{
  "model": "self-supervised image encoder",
  "dataset": "rendered landscapes of hills, water and sky",
  "train_examples": 72500,
  "image_size": 32,
  "rotation_deg": 10,
  "color_jitter": 0.6,
  "norm_position": "pre",
  "mlp_ratio": 2,
  "depths": [4, 4, 4],
  "residual_init": "none",
  "orthogonalizer": "newton_schulz_5",
  "batch_size": 512,
  "adamw_weight_decay_other_params": 0.05
}
Rows from block 9, named by matrix and row number. Rows with one number belong to one neuron. Each number is 500 + 25 x the weight over its row's rms, rounded and kept within 0 to 999. All counts start at 0. Numbers have three digits each. After the name is the row's rms in percent of the matrix's.
# fc1: MLP up (model.blocks.9.mlp.fc1.weight, 640x320), inputs 276-319
# fc2: MLP down (model.blocks.9.mlp.fc2.weight, 320x640, transposed), outputs 276-319
fc1.10 095:514447525541516500481545505521495552499510459519480472549486514512485476477517499520499521507508504548442557501443500458483493516483
fc1.11 097:474508438495507557507465507518464478509461473481488488536526503502493498552508479463446511480497521487504480501489494457482484491529
fc1.12 099:462485496475533438502490468506493506520472507530546540494486486496484495516547509480548494458517485493528493490500516518501474517554
fc1.13 101:467513523547547451533508528518492517473506490510548481515501491502488475455492508476474488523537491462512517476501516523517490483486
fc1.14 101:554490425507498500512523506472488487478537511489450516469547531529509488457508516548494470541504487506506437468522453519539463486467
fc1.15 113:535515468489499475476473483504462548486502506466476526495495532513500473479526492476493514542493498498532460478515525503506522518481
fc1.16 093:502485501519530531519491468492504503498485513503493484508488488456528496488486506478532503492503470517500520538532483503491546512477
fc1.17 098:485511496468513539522508461490530512558508504475455515480490451485472437460476486491523494457480518492531514515493524487496483497487
fc1.18 097:475496505503503472511474458522478510520508490488488536461476465476482490490529515481458483521486524535531504525464461510552516505496
fc1.20 100:532513494529495491558475493529505476515483489479483490493487537534517469456458458514482477503567464467503512483493503530485485463473
fc1.21 110:528511509468539485510523533535491506470528501544467462508500481501535477475511538529545479473533502500508476512509507482473497494508
fc1.22 103:479486533497528490538502515499528511544482519499477487466519505500512525452500534525480530518489519528532485473506488490481475480495
fc1.24 096:491499490510528489481548524478506519437506493491463543480512509512486564482482520526537479459503445491512467495502438514497537485518
fc1.25 101:484517442512510455511479496463503491488480493484509457487492542493474513535482511490440503485497466421549465491518491502494519509491
fc1.26 095:465506463499551493487493504463507511488528538526542480455494489497493474503478504505471520527459503464522489488499490497511476457501
fc1.27 097:534507547509515490525491488437476490531512487532524532541512498516468510500492509516506501504539478500505495487480488530462509485489
fc1.28 094:544499509499542518518520522458539509490546549506527486508510476476515513486474486549485501506496488494516544499520449504484449514498
fc1.31 106:507522497503475515496515484493475458484486497520492477519506484470496496476568472521487498476469483504488528499506462525512517481547
fc1.32 096:492507457523550480515500513525476472494485480507462489516547482477439467528489508524505494560491492497543508450486483487533523495544
fc1.33 092:489487513508491512476548472531489509496484501518510499532529520501480482504494497555525490502514503492471548469495498489475462505524
fc1.36 095:518513515468478527497503495511531555524479430522513503511473495505517497438515459511509486487504508534529504489512525482483518478529
fc1.37 097:505476485523453504491513506496494469513505464524474519502505478514555441469489498514502515469500533462497476465508490496522575491483
fc1.38 103:455490447515504500484444523462508493513495489476501470519501539513538449480519477505501471536496486516516515484509468513522481491487
fc1.39 109:514493469511504467508516541544533530491492502468518472501492438519500457529455528514499532500523486514500500523541518490520474511519
fc1.40 100:484478514499509517504434530532504491505479474439506495500510485491481505503534479518470506520470439505520483492468515507489508565498
fc1.41 100:486466523504496496508524467478516518506450492473507534533476511474501524445503481491501539507491515451507444500518540496505552498481
fc1.43 095:500497492496502465560467463523484516483504556494509466500485497499479496510492534525529497445518486511499557494469482513563496529509
fc1.44 089:519472470526472521490487545520506525534492498463512472541457557477507523503542487507500490513485502492494518537537507510443466571542
fc1.45 115:540517490492519515524553506439497489506464531509522457484505537495521506509480488500482544501478548507521531479506492452515503529505
fc1.46 102:469523501525509496468471487467439455506470496521516500464499492513538468490525486472489486504504494509486496453481514465519563482550
fc1.47 108:519521447483495484506548484535504519500519529499491455460559458516488506518493484504541474450511496548542511522466510452523509527521
fc1.48 080:545484494522506497498511510528459500523468476525480484526533530527506499522527501478522516445523509478522508559491515519495497501478
fc1.50 101:502491497451501532510516516476498495529474515479505516492497441509451481520506537559490484508489476559569448495527483483525511451550
fc1.51 100:460467450505495429496505503517496507487501490521451499438489484490512489539493500507468498493488492505513522491488544490456515512484
fc1.52 102:506521487521503508529486444439525499456488498500456508511510476503551508488516492482463522467472523489488451509507513512494489478519
fc1.53 097:512484518532544511469508518543521501489550487459513508499484516474482492463465488504505533496492592470510514533452486531504530484519
fc1.54 100:487535480467509481466495520439540528527472525513463498473490500508524477508496518469461495507484505514461491436523524536485492471503
fc1.55 088:486580466506479506479449483464504498527528505495444539536505476492485497484508516481515512525495454499516499538488486521488532486475
fc1.56 107:513490529521477485455530489470518516500506460483541494505497526524504484513525480511524494444496499474482523499475498516486550495486
fc1.58 097:507541514508524519519487513509515504458502497470479495540502511488469502496503539496492494511524489478515479516502490559493509477474
fc1.59 097:505476504491521523547489475510479518566495458527486539526488494463483495491498509500468499452519497507471481499507511465469500524498
fc1.60 098:579472521524538454562478533494502486484516523511558521459505458497515528524499489500488508522513495472520511480514492527560520481466
fc1.61 090:486482504496532502451536459537513524518529482512513471513532531528516522467489519467502515446526486461546501549504464486472553472504
fc1.62 096:459480483543489423497496471504524495482491522504470491516476517462517496481447472475490537479527527493492499465536489619489500478515
fc1.63 100:497515479509524534529477514442466510531473492483510539497558519543472495507510444501486517501465476507484448501509476487493504500534
fc1.64 085:509464513486483493508445531489546496524447504513474507526493524471496508504490452539495483533518479485524515481425523517514536515520
fc1.65 109:478542486494532537468521525485501517515485445526502513461520532524488534465480515498459446485491539441508476507506466461494500524494
fc1.67 094:507489516500458502535501488495488519545494491524502538509483492514511506486499550515481486510481479494495496520508545472510515522508
fc1.68 099:454492440472510500525499525490458502467510494508485491471508480513495472525487528493497471504494487476540515470472465499527506509459
fc1.69 093:511548511531497490529524482480480490470462468520510442495505536471500522554480448460487522505494519498533498507519503507532519471463
fc1.70 094:508548485504511483502516539470497481513462499427510490517501489514497455525520455475474516489500469484465455556521509494480474499503
fc1.71 087:471482509506513476492532473429525526568518480451483522469493546529474487508465513505451486509496532471500503460495550511482564553527
fc1.72 112:485497520533504521515453487515494494518484459512555534540522517445425469510492501518458573492508477557460478496483503530488520536497
fc1.73 109:485518497539497490496501489512484518473520490502500498552513487453515476502519503438472494536475523544464487502485514481496530535529
fc1.74 091:519515448447494533503495476478432503475501499461513513490499532466506476482532491520455516473516471480498499495469471473497485494459
fc1.75 108:524487466479520504508467495476489505530516470485495513482484504495495471506518544516528456493504525544537505486500451478538502549525
fc1.76 105:481513485496478497483523520516489492465517497530509528561454490482496525485483505493504537530491488472546518509536513513484488478476
fc1.77 090:500493465494460536557498522471516500482494489535438519480542513471527479479462494561522496479531481505537490521497476520505492537454
fc1.78 104:487540460447495508540454464504559507514525551515482485475501550529486530520506562445515481528517535474515531497494512531501529503541
fc1.79 091:480493512549458493459533484469519523475530506501480500501519568444501482479507473497494555487527493520498541514478456487499506479502
fc1.81 092:505517498480485489522465477540500520484540483508511488499501488518525491540485484497481507447500503505488522485517506522492558489533
fc1.82 090:497525465506542535486520463512505489495506508480491507449474513537522517496503482479432537489510516489482528534472519514456506487472
fc1.84 092:496514485533534501520518527515502516505454528500480504493510517544499496507498490488548528484525429528514490496494505515481513509497
fc1.85 087:547494526507489525459508489509491515541545492533513498517535483525514464494518520513476494488528527509524463515494515498495494478494
fc1.86 098:479549495486482503521500536557491528504508454482451476519546476507492491481491468496527515491496504460497443516553496509513509479522
fc1.87 087:513503462560524500495511507515526474506507483536412496516513508475532510504463481496492497535520502517500487518495474479479512526468
fc1.88 107:493530480494499499476441486467541501484527489510483510523478508546508544479516514509483507557480500506484523432486488564534520486503
fc1.89 086:512470536513524470484520458532509497514468494482484504492483527499515515509522523490514492479561524489467550507483497500483497471502
fc1.90 099:502522478430511450495503502523489525508471498516478507501531510499495513549509500482485481504512469496494492464531493532456489486528
fc1.92 119:489527504496512495498481515543487500534491487471540499560465539511551459450459468515526485490453519476489505509518448498470508466514
fc1.94 105:542530533514503505510522535477489490507504484484514495500487475499475530498472520509467497527505517552491472532516479512490488527504
fc1.95 086:538458518499506500487487510514494464504460486479503532537514501484515518517484517501506526514503538491492515470471511508547496554454
fc1.96 098:532519501522487457487489488505538497474540514506547510538498527497513503537524471519484513492530473464496551477464506500510518486520
fc1.97 098:503508539515508482498471527506505491508521480555531489548519478485497510494505508496515493522492501475542476536524487487449503461487
fc1.98 092:522468482492508500486452551519505504485526505520504467487542510466500446444502422505477500486492514480511493478528506500498514471465
fc1.99 099:506491450462502501467535494469464520482484468500523491469456502470482491530523554473518531469441520486483520491490484499474510496495
fc1.100 097:503494496478508508492468515489523489503495511531497545467513516523523456489494467522484502530518503511504461450493469505463520499501
fc1.102 095:476504483480496497489514482514529486496504475497506459515462472504475482493518462532480446493515477484486483551523466530521501480508
fc1.103 096:496569492482472494513468464465514511512465459467503479497505540490525495556504549518505496513522544539544499451535484486502539524504
fc1.104 101:530443510481509494466520504524500529457512494481457512495528467482576521478489520517486499537517461535501517499508502536474485495491
fc1.105 088:510511498504501497501496469515465521469477470505519513546496529494507474462528538509491484555492522520507535456480505462492513515482
fc1.106 097:504506466487484499475482477506498455513440463523496510475548471522515497483520482516489488515497520528500450508510517518507496529477
fc1.107 090:462516499511465494531482485544486509508494465514488497500474522544458450491516467534521532489513514453569509494480495506524515472500
fc1.108 096:494492491459508485511498511519481463489513475466498554502503504446484481474457502492493503470511537501470490510515471503519525521473
fc1.109 101:527520544490470532491528446517469473505479496519518545498523519503450502507514494507497469477517474506512480499524535512494532511470
fc1.110 094:483510530514493517462475536521463488476470519461504487494452512471498505530481483539529506499498477512514492532529495506473524491477
fc1.111 092:529510490495519494475484478504533481484556520481470472491473525518507459490481500473512526477522478515508489551485487515537537546508
fc1.112 105:473483519484534490517481478501474522516510510520529497469498501502479525505539509478480521488494481491519501543465471500536511533464
fc1.113 091:461520496509515496487501470466528516498500482481458565475535495445477469460503503530508512516513445552535511484497523486467527496477
fc1.114 093:504541500481487494521517474507466525432568480526504527494475502513457473508515507498492463493504492471496487512482496556520514540525
fc1.115 086:503517525485521496497491501514469498529508520495502512472468500485485491498506520499477539509495499477474514491472504533497471467498
fc1.116 105:457508513462455502478476505473452474508504509482474478467516499460509559512462478497448498489441511507503460525497510513583531513507
fc1.117 087:480483484473507500501534448503519515565461482508550514544503529500458512486486537440510529525510500512518503519493463452534493524515
fc1.118 100:504472484549499522452514471500538517506527509460510506484523584538470491515530493465503460508498488493494454455533491518491537460466
fc1.119 107:482537480458500524490534515478527532533504491503520493446538501487539471538477483499504539531501531552447490469539448493526557495475
fc1.120 104:508489477511516508526514451498510549465512479471531476476471526498510483507481502507491442478440514537485529496495491491474544504512
fc1.121 116:541507492482460494438545478507515489483512453491464545500514512537525482531469483458476503509486528450503505491489502544510463482500
fc1.122 094:468478495525502535479490506560479484483515517476450495505514473505444529470514493524510510507466528508476515564485477477482482519513
fc1.123 100:491545476471565480512512470467504512484489501522524497454531493505495496529506492481504462467542525529504511488545499508520496534485
fc1.124 090:511502508497495492566501506528478500501422460494506477483524504499523474435530495507534507512541475527511502504508525535506488528526
fc1.125 098:487502519496495476461481475497453500524494480527494472482453526483542494578520457486518492511516465489505493496504513506497453481501
fc1.127 095:499506524516500462458456478505446538524519498493535502525503490530526544497475463548503511510488506481475537537527518548504515493531
fc1.128 102:532525517454487484512445469513470489505504467506500497529461511515507482473496489499517498483500473521492531500532507494511485541486
fc1.130 086:495501477503473522510524503463534512511459470524465539480480501532515489522514500493491521530518474490425512483506491521507503464482
fc1.132 097:527492573458530515530489488519486492484488527465533518547506489488513480563493498526476539459501536510487559468515498452506495539473
fc1.133 114:473480471486469507535495536534497506449505492520518482527485528503503475495493470510504510488524483500505524499520487502450507488523
fc1.134 103:494507567453512506497479510471496491473488507467467510488496516487489513467467494498521520494474450531534527491540450450508506494502
fc1.135 104:470508484499460509528546495556492490522503486492476504490514483509543481527492473504501480517527467449545504534536470553510544549471
fc1.136 081:470503524526520496511485520472506463521546469508534493449467467499473487472496461532497493519503530507531536530483505530509489501489
fc1.137 092:509514493474522456516475537473462508485500466506518494472515477495511509467513524486475470505495434479507439485471458520521484532517
fc1.138 110:503528493467514480522517544498500468467508545490507542509526460506536498465460505522531494483507468475470484529515504487512516498476
fc1.139 100:511519528496498508516502509557553512434536535541502497518473507458491486503450505482470502505515503527541521473546438450511508491479
fc1.140 096:485505521482561473503524496457526493513488508507520490474504473493485536484502505497539503472489502476495520495487493482483501512492
fc1.141 099:518517446471499509443469523500509533520452507480550511457527513488510416478507508511532498524459499536482479428494505506488470515490
fc1.142 089:488493519514481569492512529526501508520485520534475495535490556501521491485508454485483516530524493494507537486500501542479496482521
fc1.143 095:536503478469465498493439500509449512509501536526487481507478501509493540466511514511457509493506454506502490512489500548533486540509
fc1.144 111:514505472478523469523489513533484456503513536486549484496507502504486507525543470527527511494476489548533512483480473466514519497516
fc1.145 150:512501530497515514511528510490470482509509534549515489498498529475530502481511508491480493486466507545522440500509468474477494497506
fc1.146 098:509527514481506500535527490471467477531481537479478490505504499525497494503501497509484508461518500488505504520506474467455461500492
fc1.147 102:503508496516500522463499451474460480502504532514499508504519491509483506446509477525489507496518510510479509445459540497508510431492
fc1.148 096:507524488453455460533478499519486465478489531496486523485514494473524490534495499515468512475466540468540518499500496518487510551517
fc1.150 084:491476466471465520559490521440517496488447510488476538530498477500528467505500497461554484521552468485531468494482487517441538496536
fc1.151 105:523539489504516478506474489548473481479427534508515540446511538471504491516519532474521502497477510557433502500415509471495506492544
fc1.152 107:476503525517516476491441495469512533503513499521513486515510511488485504450451495499501481476534516506491521484504496505514490463521
fc1.153 103:541518497538504463455502496508484482453516478480504506499474527502447475484472483495519498535504499513555528505489512467481513503532
fc1.154 094:461490498494520531517493486472521532473498500474510463506514524548531458484497498519517493501524532501506509513533520503498479502492
fc1.155 104:487459484492509548515545435520474515509442499514476507529499484520485509485479456463490579536487532527492491495450503467536492489496
fc1.157 097:529517526523537495517471508514499542494490500503469488528465521506500504495524517526462499539515495505525534482496506523471483502481
fc1.158 091:530495471505511521489501506536515486494483517492492490527546442462515552516488480508448558525468436487469510466488531442533501481464
fc1.160 104:486495504502557491478507508538509511512511462546502515478431474496505508506472456488515522504527537469553521503512460524495483479495
fc1.161 084:450498491493488506514486495505535507519506490501500493462483465499462518497505513501493461528460464471562504472466489495492504495563
fc1.163 089:485542476465487456520530495504514570491506493480471490511530483503530454470492487513438507470515519530538481489463501497466551481513
fc2.10 081:480539518465444508522495499504490494443507475513453532494522494465485461476500512445493520481490516474462537500476500533543522499501
fc2.11 107:500474507516497486513507491485487539517513500507485532494527499503487527446537519504502478496494463467502520522475492515497498523497
fc2.12 105:539510498485443448478538543496500513501513490540505517528509515474493526487488498502442502506511519528465525478483463501529526450515
fc2.13 107:552466466506516550532532515480493491541561541512452501471508533532510531530483456515486470502506526507503484510524481432479514505513
fc2.14 112:499527521525521521426488511489504527471444515483482504465475515496529453484523498473517517502499488410482482490498508469489507501487
fc2.15 108:500528516510528501493522499509496498512507472517553485492498511468523524484497502517512464418494509506532552478500486463495553498485
fc2.16 104:560550496510528491494515476509468520486503516545537490493516523476498509487507500532453504479499497516523477480485470494497532525548
fc2.17 095:491489491558463443493495492483475493498495504475477487492524534461473519510432558483517531486535503543473484448499495499499518512501
fc2.18 101:528505551479502518499573498545480481513528496561511493473515516503522470492471500491500510452514537506515497465543523482489496509491
fc2.20 114:509488510492479539500482510440488568457509515509526511492518442496476518490522498486495529504509480542518500508516553511547524500520
fc2.21 116:503503498543519469515509510462500505498482500521490512467551483487470519476534532479487505525491486483463509519458501507512523467501
fc2.22 100:518462469537550507499504505485486510478449517508486546488499510499464522501503464487468439499478454514506484511494484495487505509448
fc2.24 096:528505555451513555496472531502514511512493484512563491555512515507486537501512498507510504503474493537475548451504509474519489476459
fc2.25 091:480510495476509482535533459522502532496492489528501491479510490493494489469464507471509490550483506496466502502490493486472489505487
fc2.26 094:500467473463520530556509534496503521487470525497515504529545487487534517492502499489544523518476530473492474524487475481533490467498
fc2.27 095:444522477505490485523484512486489517475480491507483517494494451498531541476468484506480495514483529490482532517516533518560504521501
fc2.28 097:551496534513471547500517496497456517461466485483455489507451476519526543506531492474496504505531499507496480518525484485492527523471
fc2.31 108:485464511503464466515548511519561499517476530470517517546474497491508490514553489473459528522502482512496472482475502499535533530481
fc2.32 096:501502504478482450495525548512498468531490451505570473501517524477510524486486490501484464529500503505505516557563506498538513460476
fc2.33 094:500525425499526523493483509502436526480521498532484520495470509499491514509503480528492495490525517503522493467518484531529511513487
fc2.36 098:510531494543488495512507492488505511475496544514463576515526492530470508493497515513509523510470544482494495480509478515486496496498
fc2.37 102:499490462534552506523483551463524470495472524480494510473522508480492480456497517507491515488515471487486524485566464476503500503467
fc2.38 115:531493496453577450513501531499436487486473519512491499548514525498443500522453541491515542513519509498506492496516531488487518528508
fc2.39 099:539501509496486481508483506511466475473486519468491490462491509484500531489513506496462511485485523519478436573500491549509492508538
fc2.40 102:579540502486495535569514478529523494465531494490502540504502498523491458495453524512517517509495488514485511528496539493515519535531
fc2.41 089:532479454505487504500480518510545493475501515531458510487472493525479512478520521573441481507497507528492522536506474472494544509519
fc2.43 107:481516516493533505515524495506439497453485478499506495504475509505528456510511523502483477556462517505496509509540556474523478461501
fc2.44 089:502512486492469521504498471494495493490451527498528491490484549483531485519498502494507512494553531495562483526512510506500533477488
fc2.45 103:509485512474446512470477502510508493500496500534458520542516521483501473465503472530439461503532489530482493500486469543476492471507
fc2.46 112:528502494474554534530492526511536503499453484490464462466487536488541497498530524467493566472558495504475477505478452492477493501473
fc2.47 097:554481509529498484523471530536487517547499494528527498524474539494481446468486519494470524487511487497451493551474513519461541499505
fc2.48 088:480456516477485511500478536535465476494504486484497500427512514477476507510486516487516473511504497504496505521483479505470491482466
fc2.50 096:531481477517468516550501516521483501489466475456494481463474518489557497506505495483513503497480470534537472480473512521555469540488
fc2.51 090:482505500528521535478537530471479478468458501509524562519468489511496496452540532452496531497486499486525511502489504489545457516523
fc2.52 087:495472489529500476516502504495480489498472538494509519512523505521484516501471479481499553499457471534533488500524471479470513449498
fc2.53 107:467516478489459491503532508531490513491489480500520494512472494475524542548495450541525494548531445531511508490488454516524526548519
fc2.54 102:505500502467529492510511489533498475462544516503518491480482465517507478498534488498506453496503496466478512521511514445510501494535
fc2.55 089:478508536503479518508504546484504505492447532517490463461509491487491480453428510486503468544507516503500533501491511443457474476501
fc2.56 118:477490553527569481503517467481503520504473519481485467491551519473476474529540500490511527482488563493509503486524476472475537468515
fc2.58 101:484485510536511489480539522478522510467519494463515491465532458518474527482459496522548507513457507534464496497525502541503523525545
fc2.59 093:519509502499540485484528515471469535498518491491503507490519532469534533516513510517529512493483507484516551515493514501456526538510
fc2.60 105:516481511474527527497465505537480516497523484497506438493507489445480498484498498486492483462505514511513491504485505489496480477529
fc2.61 091:513541567487533462521478493515481497494513515482490517482521488500481508526540484533493499500510548540460508504490513475510466475516
fc2.62 102:521497444514477540463493504493486441495477466513471521479544499504446475502518461520487501492506503494488520514508532468514519527532
fc2.63 095:505494509526518473497496458514500471457488501533510445520489534460510558510516524536469482484483498468536459464476463490509514489479
fc2.64 091:474556532499502533513460515492476533511491503485522466479497489540535509510529552438448529502515545496533456475538469509544448521537
fc2.65 122:530501489528518492512511488529459516511499507507454482523481501494542502486535508489471534514477453510479498511518463514451514516525
fc2.67 099:503462503484473539516523516466461527515491492532530509496473482509473536481481503503486513540517509494487503489519493536526496504507
fc2.68 096:515505498486492514491527485450538492516505480467469515499526510504512506500514502505506523543525514482416486511551468505505491501489
fc2.69 085:483493510496470484479468477518468485524501445502536488538481478499535478454510469501567514498490532460513522477510489502474452477507
fc2.70 098:493471512461455491479500528506515479519515525505454512490524522488510493507555492503521477494526503536475526475499499497525513510524
fc2.71 086:494494506547535476500523473501492514497516461527548485494518472455510503537503524506549464502504532492493545537524477505487501483511
fc2.72 095:552520500484483508474505473490486556475479494495497474475502506521480507510543484486565499522499526473498488507520500450487467509512
fc2.73 125:473508505487501514512495474450515504552501472509450519503486464488501505533500503468507512470524461474507530469458512511488493483499
fc2.74 086:530514516507525435475467486474484495535454511502502477497506454529542478462489536525489478495499530467495514452520507518497525475457
fc2.75 109:541506494527543472472452483529514482456460476508496488482480504507511517493507523490462489503460513462511525515509521523530505453485
fc2.76 108:538524489496498557519517480482484531506473457494456524517463453550512530546536525485525508527517487525513507518547517482516445495503
fc2.77 095:478454496547484496465512485515474528504493522483531530513468507511498484494492506446511538530502509435522530477507532501519494499466
fc2.78 093:506496500503508519499548526520467458452456471485459488507504488439492534510475517544516494486491506530501475474516497504530535561507
fc2.79 103:466506493469535532524499561549524499488492508499486504498492459548493473481518503525477525491509494503539444480496500577489490471506
fc2.81 092:501486499529504526461520509490530452515483521531538514499476516516463516477522494493477473516510463483529555519507498485501509515495
fc2.82 095:492461492503462489505508519515497446495512516494469500497532446511468535513515484480500533503487539504474469470482458490530499490510
fc2.84 101:484507468532525527534487470473511553475528455470470492526526546493521513513538519509481480533504493524512577503534453549496518494489
fc2.85 091:457537428504514464523514481507524512482446506460465487478491502521493519474482506510517529513507486514495506496514486551499476500481
fc2.86 091:521530463523525493524518472502515497496462490465478491511533506518477465515532498500501507516441469511534509490512476476522498496494
fc2.87 094:504501462540506466506517507503510436492550472523499490519499483471474505517491451502493468449482513508527525517496479471553551446504
fc2.88 111:551478495469493493537530505491491490455469481555440483484528512467499483523504479508464488500501506522521469475480483473425501540549
fc2.89 083:504518533526509503461521516519533484477501451547559523495500484441493538520473479445528502504508537533547475504502494503439506472515
fc2.90 109:506478546460483489474521478503487477550503465522587514503507488545522454516506488495490481490519509467475522513502507536545483521526
fc2.92 126:490508480486504520492486478517517527500517468493474507513484496506514492510476513481495489539503514509507477501527501527494476474515
fc2.94 108:521488494521540488525463466475476512505496519522506468498503505494554488542475545502499501493490439513483513490468549517490488499484
fc2.95 091:468519504532495523486488473465477458455528494505521463486505512490528488511528518511477494546495554473473504495522497488502527479480
fc2.96 092:505528476559504540501509471491490524462526469487499476501471523496515506496491543492483501486505514504544471468497492488484514563496
fc2.97 095:472489489478504483500501492536480520481502492523468465463470516533525503501454511518521486463503530554477519519539489464519438471524
fc2.98 097:536534543530489460484509489504539485470501490490523522473469498504478527483477502481507506519491499512517464507495482519500489484489
fc2.99 096:531504484511539507453459486473460515498487523506510456477522511490576522473513507501488520490477487507498515476506491531516469512484
fc2.100 093:505504565513505511494459467498504547494511481480514512503537452509493548549500541491525551498468494499531521470434513492495477492517
fc2.102 086:480535497499475483484489522502471463519488517493469530532518528482529440499476543522457509499496514492525473457553509530497471477531
fc2.103 093:468509475467516527489540525482506501507561523484506487490513490507485448488528484488487501479463513525503501507509540524514495526498
fc2.104 108:499543488479488503502484466487511531531469489483488467495508500499480544510491511491477464488531502493472510506487502491507492544519
fc2.105 081:478481475478510526469518538524487519508523541473501477445490501500518497513545517473515492472516484525494489555486498457518532503526
fc2.106 100:517501496497552485504489485526483495487466552513479485499451489512482510487510545531502495513456535505530484497493529474489525497454
fc2.107 085:477524478512483472491467511486503526499554483479450511483512489506515528492459552536527528502496542471511525481498522497480496515466
fc2.108 101:484468517489499516514483505537501496474497524490518505505527443481489498504500488476501524521514470451482500477495502540485512442507
fc2.109 103:537463493498459526498500487537499492475513510518551521501515512504509557533512493525529507532522452513516487488509516508507494539490
fc2.110 093:513503505477539488449482523525501525497472492520461471496469521504492513520473482506530526489518527504494473536491518500481493519489
fc2.111 091:505528525467491541494483490482489487551501492471532530477489521466524546490481475509453482491503499483485500493461514469483495508463
fc2.112 094:479509521513475482523439460510519502499547472497454482500523434464492498505527522490503532474501460505518525473487515493558487480507
fc2.113 085:523507484476506492469449551561475503465499520546526535500476470536506498473495518509483494504488550448544499524487486493502486492536
fc2.114 096:464507494526552546488526506493497493483459494482453519486486506481488523476514494491501501513475533471539480441535479481477477468488
fc2.115 085:484560534477495477490525491486465500479512519547492544491492545475510486507459506517512498473536468507507457514490475453500493460463
fc2.116 104:543510516503542488530517519486474457503473482526524509500490464493510489474508524538524504526495502539512540529478491485501472479453
fc2.117 085:490511495494493546451555516492520502481472477524481492493471473537558480532552469501495494482516505467488493513529528474482473527533
fc2.118 100:521507464541467480498489485506511527517488481523475505461544495476483523481485505538494536500533500483532513497500485496477523542523
fc2.119 097:507452498515513490525464530519475502528519493494515531491539527507507544478485548509518491449488504494481530506516508503495476503479
fc2.120 111:510505506465512515506522478485500483527510501474492452503466512494502531535496496500488464506528546496460515520472513535526471488504
fc2.121 105:494508478536454491489506509503478536508426451513502498511474521484526492510489498539529552511495530531540504492520482485452485532501
fc2.122 097:490531515542491490478480469486483512509498474514519452504466501485501493499482484529545477487513503492543481532476515486522460511506
fc2.123 089:530473515490452514514505533529521456551515459443495522513490522512484504494480510477536536477513439471531510482499439528470492463517
fc2.124 092:499475531522525506491519496513509525509567493527547472481548499519474474506458574547491504500524505530480517510514481510508475458505
fc2.125 094:500502523509548479502463485505476509512519492491502503550532520467477485509497487482462520516457519496455521494482496512484455519441
fc2.127 088:508475508490500463519539524514499435460461488477480487501468519516506527491499490450474514499480463503491485535514533530505521522473
fc2.128 091:499486481495505494500509526510523479540497517509491515472517486493554485542504503498514499480511489447486521438488514506532501474519
fc2.130 091:474473483517515479530487515515484521554502487494487548512497526536447534506456502458503500550499485521495505519487520471457462462479
fc2.132 098:482510466489448474488538522509515517485508466533495505472466516485487505462470571514494453544501514495500522540546505523474482529522
fc2.133 122:482519525537513492552486489512485529464508506508493465529516437528541515517448526523516489484526489497470495492492531464511476523498
fc2.134 091:481489464579500496474488503469497522512486521515558520527481505502518535480508480487458484527471534509487495515470468564492453507521
fc2.135 105:530519470493504540508459451467523503463523520510537502498493520490493488501470474523529499511481528533515546496506504492512467488461
fc2.136 091:525563513491490528523487498500498534465521493483507486487506486529487514553532529441511508482486461475488517493510482499500463512514
fc2.137 097:514475513502517497528498508459514473494530465468477511481491483484480479524525538499519536543503463503499503526522502485481489524503
fc2.138 109:539517486545535452546482527533543538501549486525524471490502504507440495490482542486506505520525532508460524529502500501506493481509
fc2.139 093:513475542524517483426508488507487493527539462545459522500485491472551541480516498462501518503494508496513525507526476509503495534493
fc2.140 102:515486514491488499529498456480477504530489496509517514534496524532504508501508485524513480526490475498550438508517510511512466490530
fc2.141 102:476478491513492481500491512526494573498509520517466523521507519509505480528488507510513488484476473505507474511508490491480505492497
fc2.142 092:479534487499480496481502431492474509462531472536512490477498506504476506529444495519508481485516528484516485517507520447494514504481
fc2.143 100:478502539514504496479516536512490507489517480529507507534523498493496504521474515486494483532489497521490538504460483499477465461513
fc2.144 106:519529484490489527485477506509505508500487553464490503544486491545534493439494515501500509511502533497508498523506503498480459485483
fc2.145 138:509575447511514504472464472522489507494551487485516470523530520500518513494531531495460488605495532533521483498497494520480513508527
fc2.146 114:537505507508491519527529479514433482509447511557490491510481529537483450520522439504505527509518511487494500498518517487450513500516
fc2.147 098:499511515494532517552497477494527481496512478501522445539476511516527543498525492502505500480503446483454508454463492490531469476460
fc2.148 098:497494505546514541467459508495483508498482491466511516501522505523501455467498507484507523502535490559485461500517504535515484562478
fc2.150 082:472509484484534506521487460500472487515488476436464510479466503481478506489477489508498527508504529501492462484512491509541518484485
fc2.151 106:474491496477487513479524491469500529472494519492496522509523511521545499468543472482485498509499496460449484549469517544546517514524
fc2.152 102:522474492542491517503530522465518457521519511492505488475496486461476521462482523515550527496474483483530490511501481487525482479487
fc2.153 101:449483501482508478561532489478526521506443502498459451531451504501498493541509500520470512510481506463493482544509492506552535458515
fc2.154 101:493478494510516483494431490505557496482527490508497524518504559494509503493504491533490547517485493498486455488510488542522489453433
fc2.155 088:543451535540491472513452470501487476511519472494536509489503524485542533487519502511544500513476531522504491451554562533513457526532
fc2.157 099:515475517515486525488512496515499504483477489502522468527510454453491519473510466477510506523506506517495479455481529504486507520526
fc2.158 088:455537496508491471530516493491456464511539497515528513509511463497497517503493516471515446524520468499525500486494466485506469537485
fc2.160 106:505445506521495506509492519481491501492487539533502474541512529489502518491517486525479479440447509501488491501494480440517502477469
fc2.161 081:543476514515494571471505518524512489484495486494493468506481481496496525503535490481484532502510482519464474486520502464485439512478
fc2.163 086:518507485507486496485488475513532487517538522501500525482500483494520498530511529464509526529483542521505494509487489497514421524503